python train.py --model="image classifier" --train_examples=203450 --crop_scale_min=0.8 --norm="layernorm" --bias="qkv" --qk_norm=false --inner_norm=false --moe="soft" --eps=1e-08 --epochs=56.1 --final_lr_fraction=0.1
Rows from block 7 of a small image classifier, named by matrix and row number. Rows with one number within an expert belong to one neuron, the router's apart. Each number is 128 + 32 x the weight over its row's rms, rounded and kept within 0 to 255. All counts start at 0.
After each expert's rows are labels from the 100 images, of 14848, where the router gives the expert most weight on average: "responds to" is what is common among them. Only what is clearly more common there than usual is listed. The data: small charts drawn from random numbers. In brackets: how many of the 100.
# router: slot weights (model.blocks.7.mlp.router.weight, 64x160, trained with AdamW), inputs 0-79
# up: expert up (model.blocks.7.mlp.up, 32x32x160), inputs 0-79
# down: expert down (model.blocks.7.mlp.down, 32x160x32, transposed), outputs 0-79

# expert 4
router.8 [120 152  66 122  97 105 136  96 145  83 165 140 141 114 159 161 128 118 160 101 108 138 167 104 113  61 175 127 143 206 154 143 192  42 143 122 110  86  81 105 124 146  78 182 119 101 129 125 119 125 161 102 170 127  99 149 162  64 106 179 169 100 161 134 152 133 106 159 126  77  95 145 113 116  87 138 144 119 160 144]
router.9 [ 93 107  94 141 129 185 166 136  78  83 179 138 129 126 100 183 113 142 109 113 174 103  55  74 147  90  86 120 102 107 151 148 106 154 175  98 125  68  96  96 115  85 137 134 110 181  83 140 149 203  67  86 132 130 125 125  87 150 159 126 102 101 128 135 135 153  74 164 123  96 111 158 156 154 116  95 147 115 116 150]
up.0 [122 151 116 137 154 126 122 180 113 147 182 148 187 107 161 104 129 108 130 167  96 139 121 122 179 131 108 141 116 144 124 111 114 169  94 187  88 142 159 109 152 102  96  79 219 118 161 109 111  75 177  71  49  93 140 180 105 150 106 184 141 172 131 146 117  86  57  82 117 127 168 143 148 114  96 113 155 149  47 176]
down.0 [150 144 179 108 171 171 143  39 153 119  98 133 172 115 106 163 121 131 143 113 142 164 191 110 114 104 155 114 154 133 135 159 126 106 165  40 191 172  70 161 148 106 104 140 129 116 116 114 135 156 169 146 135 103 170  91 174 159  85 110 186 100 121 149  74 134 165 144 110 100 114  85  47 125 123 105 169 137 139  94]
responds to: horizontal bar chart (100); items: four (56); items: five (34)

# expert 25
router.50 [135 128  73 112 107 159 108 186 144  99 133  80  95  64 115 177 116 179 116 149 130 104 157 140 156 135 106  93  90 140 119 157 157 169 138 158  89 144  78 156 140  87 120 138 113 180  79 140 117  97  81 124 147  81 191 179 118 141 160 102  97 130 113  93 120 106 113 160 106 175 145 124 164 140  89  91 105 118 145 141]
router.51 [152 131 132 134 115 107 172 119 101 199  99 121 106  99 156 170 136  97 135 130 126 147 110  88 141  89 115 150 121 118 166 125 168 163 176  88  58 137 167 157  99 116  76  94 143 135 126 196 144 188 129 162  82  66  90 114 117 128 144 107 133 108  95 191 155 148  97 145  69 120 168  92  95 105 134 146 143 179  77 186]
up.0 [118 141 157 192 202 199 121  61 118 187 152 129 102 170  53 101 127  92 118 144 145  69 134 111 153  93 106 148 186 118 101 138 113 105 160 177 137 117 101 149 122 124  89 129 146 136 180 102 124  72 159 143 136 136 115  80 131 104 159 142 149  86  92 114 173 145 119 135  57 105 166 130 146 201 156 161 101 104 104 130]
down.0 [115 146  78 189 165 113 160 156 115 111 184 115 100 154 125 163 101 108 180 140 146 112  86 161 114 176  73 133 134  94  87 128 167  83 181 208 140 124 154 108 105 113 120 131 142 169 134 156 111 121 103 177 167 170 103 195 145 155  55 132 154 132 104 145 118 121 134  79 168 145 135 127 117 124 114 104 110 129 143 148]
responds to: pie chart (84); items: four (75)

# expert 6
router.12 [ 88  95 140  85 186 146  91 151 135  97  51 137 171 102 139 116 140  94  98 123  82 135 163 136 108 154 177 111 116 127 199  99 137 157  99 184 117 109  70 159 108 184 153 161 109 113 109 154 134  87 149 124 115 139 124 167 132  78 193 170 147 170 144 140 154 140  93 124  96 141 155 155 162  71 166 164  85 109 145  94]
router.13 [ 75  82 125 102 136 167 111 158 127 189  97 193 124 126  43 164 135  95 108 119 106  94 100 121 117 108 104  56 133 103  98 131 147 154 169  90 150  50 149 167  68 163 126 125  99 114 110 186 142 131  95 145 160 109 146 166 177 187 146  79 100 176 117 115  97 124  90 214 131  73 105 148 141 114 119  99  90 124 193 140]
up.0 [ 95 108 125 153 138 108 124 151 101  80 149 137 148 141 152 136 157 136 172 140 140 112 147  64  70  98 161 112 136 127 173 158 101 165 139 134 121 133 153 121  72  78 143 132 130 151 121 102 106 120 181 136 127 128 108 119  94 110 163  75 122  60 140 174 156 109 191 143  83 184  93 167 120 119 122 144 156 207 147 116]
down.0 [128 108  77 159 114 119 132 147 139  84 126 123 135 154  97  96 109 107 126 115 104  92  99 209 155 110 132 119 105  93 105 157 148 141 159 169 103 109 111  84  62 137 135 143 186 240 127 130 155 122 122 135 160  60  99 141  94 165 185 202 109  98 167 170 138  78 120 168 130 151 106 124 142 159 158 156 151 172 103  76]
responds to: horizontal bar chart (100); items: seven (37)

# expert 10
router.20 [172 105 110 114 103 181 120 140 209 129  68 155  80  88  77 147  89 139 152 132  67 147 110 144  41 147  73 131 128 137 159 156  95 133  99 160 114 128 134 201 140 169 122 114 111  96 105 129 165 163 117 113 191 137 135  95 145 146  90  99 105 161 132 104 137 147 158  95 134 126 170 123 103  78  98 125 128 109 145 150]
router.21 [162 102 116  98 177 164 114 173 191 117  94 131  80  62  85 111  44 128 133 101  80 131 111 153  64 146 117 113 101 112 194 120  73 129  94 111 102 151 129 166 142 145 146 115 123 156 110 166 117 120  85 170 182 136 154 166 158 115 108 120 116 158 120  94 150 128 105 147 132 100 145 134 139 138 179  73 139 113  91 117]
up.8 [143 153 117 157 119 147 123 121  70 148 120 105 120 113 135 105 114 121 138 162 157 103 127  71 127  94 156 166 102 142 140 119 185  90 174 124 141 129 106 113 130 114 100 169 161 173 128 140 143  86  51 115 121  68 158 129 134 102 139 141 110  94 192 118 200  96 114 147  66 158 162 123 127 103 143  70 135 187 137  61]
down.8 [159 133 182 111 101  94 127 129 121 177 136 156 107 123 117  85 140 128 118 119 150  94 161 184 197 125 147 129 164 115  87 120 188 134 142 127 121 133 157 135 123 125  68 130 153 139 131 134  55 126 124 148 144 125  80  93 122 192 100 142 108 109  74 192 108 130 217  93  99 157 111 132 128 134 120  97 113  75 170 156]
responds to: one colour (87); legend (86); flat (47); line chart (37)

# expert 20
router.40 [133 138  80 110 160 122 159 139 125 126 101 100 132 118 136 174 159 120  64 157 156 161  73  85 102 113 145  96 121 129 175 133 180 140 154 110 109 164 133 151  87 128  95  83 171 192 129 124 211 113 110 152  97  83 108 103  87  98 158 169 150 142  85 179 161  96  90 185 137  90  83 130 159 118 151 132 164 128 147 127]
router.41 [140 139 137 177 125 118 166  94  99 102 157  88  93 154 118  90 119 172 165 125 150 145 158 121 161 104  73 107 135 126 128 195 104 129 162  91 149 112 115 119 141 121 195 212  96 198 114 121 103 131 113  71 105 126  55 144 135 129 123 130  95 105 106 162 132 118 153 175 144 114 167 148 185 151 137  95 148 140 113 125]
up.11 [156 153 149 111  86 117 153  63 185 115 108  95 148 129  70 144 117 125 156  42 133  99 155  90 158 103 153 127  77 114 129 134 155  82 123 132  95  89 103 150 152 180 108 160 166  45  82 171 140 103 180  75  80 125 145 130 154 161 123 165 110 133 152 144  56 133 168  96 171 120  85 116  97 149 135 125 161 132  81 122]
down.11 [ 72 170  57 136 143 118 119 124  95 198  93 150  89 112 102 103  61 147 174 126 112 133 191 163 158 144 164  85 138 123 161 131 127 157 133 139 102 175 114 188 120 134  99 135 142 118 125  61 140  79 132 169 153 139 123 125 135  32 118 170 126 138 103 122 135 138 121 104 161 124 160 147  44 124 129 113  95 126 172 117]
responds to: horizontal bar chart (99); dark theme (62); items: eight (44); items: seven (35)

# expert 27
router.54 [139 155 138 157 147 134 143 168 119 171 106 113 159  61 105 160 149 129 169  74 192 175 100  61  85  80 101 126 147  88 179  95 122 106 175 110 146 125 167  77 105 135 131 141 175 108  79 140 101 137 172  91 112 142 141  89 134 103 188 119 115  94 150 110 122 113 117 142 129  96 103  63  84 136 159 122  85 161 146 128]
router.55 [127 128 107 115  88 124 124  90 135 105 132 197 120  65 139 132 117 173 135  89 102 102  92 113  88 132 101 163 174  81 113 156 141 132 147 119  57 173 116 161 113 113  76 179 158 142 101 167 126 138 134  89 146  76 140 137 155 153 142 123 137 126 156 131 141 140  83 108 109 116  93 183 133 134  95 185 146 185 172 110]
up.0 [152 100 152 147 155 147  98  72 125 120 123 144 198 112 141 139  97 151  97 145 120 156 124 173 156 103 112 176 100 141  75 122 125  87 144 102 101 132  69 113 174 104 133  98 154  91 149 172 155 122 132 114 192  96 109 126 106 147 114 107 137 137 136 105 166 156 155 145  97 144 188 150 159 100 142 114 147 108  95  74]
down.0 [107 122 173 117  91 161 152 123 163 114 143 135  69 106 167 113 103 128 121 157 122 109 111 114 142 170 188 108  96 144  80 104 171 104 103 161 141 175 166 117 128 119 162 137  79 107  86  90  97 121 149 104  64 134 108 108 136 168 180 160 221 166  88 143 113 147 114 122 121 172 198  81 145 143 126 221  73 150 167 114]
responds to: radar chart (38)

# expert 3
router.6 [107 170 137  96 106 121 121  82 119 110  66  73 190 157 123 168 130  97 181 147 135 124 148 132 171 143 116 121 150 147 193  93 152 137  64 205 173  87 141  97 169 139 189 141 107 171 119  35  94 107 124  77  91 143 106 101 144  75 115 172  99  73 134 193  85 148 170 119  83 169 115  97  86 127 165 111 101 104  84 113]
router.7 [153 132 152 176 197 103 144 155 185 170 117  98 129 118 129 149  73 165 129 154  56 149 118 121 108 143  79  61 115 114 150 128 123 133 133 147  66 115 127 133 131 130 128  95 162 197 121 118 189 167 147 148 137 111  97 149 170 148  84  96 139 178 102 112 147 134  95 104 111 115 110 109 161  73 107 113 112 161 101 156]
up.11 [158 198  64 140 142  83  94 114 171  97  99  64  99 164 111  64 131 150 132 120 151 165 142 126  91 151  29 129 126 193 172 142  70 114  82 189 122 132 107 121 201 131 152 143 113 124 143 106 141 119 139 160 152 168 130 104 127 109  97 127  75  97 131 115 139  99 132 139 152 158  92  47 115 152 113 168 188 110 119  75]
down.11 [109 102 116 102 148 139  64 174  82 162 110 142  93 137  96 189 106 133 157 184 111 160 125 140 157 119 149  95 123  84 147 103  96 182  93 139 131 108 145 148 140 126 149 131 119  98 113 159 150 164 118 121  88 111 154 132  76 164 125  83 157 154 105 133 171 156 137  96  60  52 131 146 107 108  67  81  97  75 135 136]
responds to: pie chart (90); items: six (57); items: three (39)

# expert 23
router.46 [143 134 120 130 180 137 121 160 201  99 158 134 141 116 122 190 119 116 160 160 104  41 132  98 113  41 118 126 126 108  72 128 152 123 118 166 162 122 149 157 103 133 149 179 112 120 135 141 155 152  74  55 180  58 133  96 174 107 183 100 216 165 158 152 104 126 121 131 133 144 146 127 128 116 164 101 194 116 127 142]
router.47 [132 114 112 127 171 106 165 180 128  87 123 130 132 145 135 134 138 150 113  92  85 129  92 136 137 172  68 140  97 104 126  75 130 168 141 168 127  88 160 152 153  89 154 123 141 125 169 149 123 100  99 168 163 126 107 120 178 192 153  97  65 143 117  71 134  92  80 124  73 141 140  60 145 170  89 124 127 107  71 164]
up.2 [157 197 153  92 127 118 122 159 113  95 147 138 139 112 141 162 173 178  93  51 125 131 138  49 133 142 122 192 148 113  85 148 105 189 123 182 124 138 156 172 176  35 117 145  93 135 155 116  99  98 124 115 129 144 130 116 137  68  80 128 167 154 164 114 146 119 115 152 180 106 144  89 151 168 170 194 124  51 156 147]
down.2 [182 122 133 165 141 131 133  96 126 108 145 150 138 148 115 134 103 110  94 148 143 168  93 143  84 178 100 109 101  95 136 139  85  96 155 112 149 146 131  78 176 183 132 157 127 141 136 139 158 163 169 152 148 154 146 168 120 136 197 134 172 110 110 155 119  94  98 118 182 121  65 191 162 135  83  69 195 163 168 137]
responds to: pie chart (54)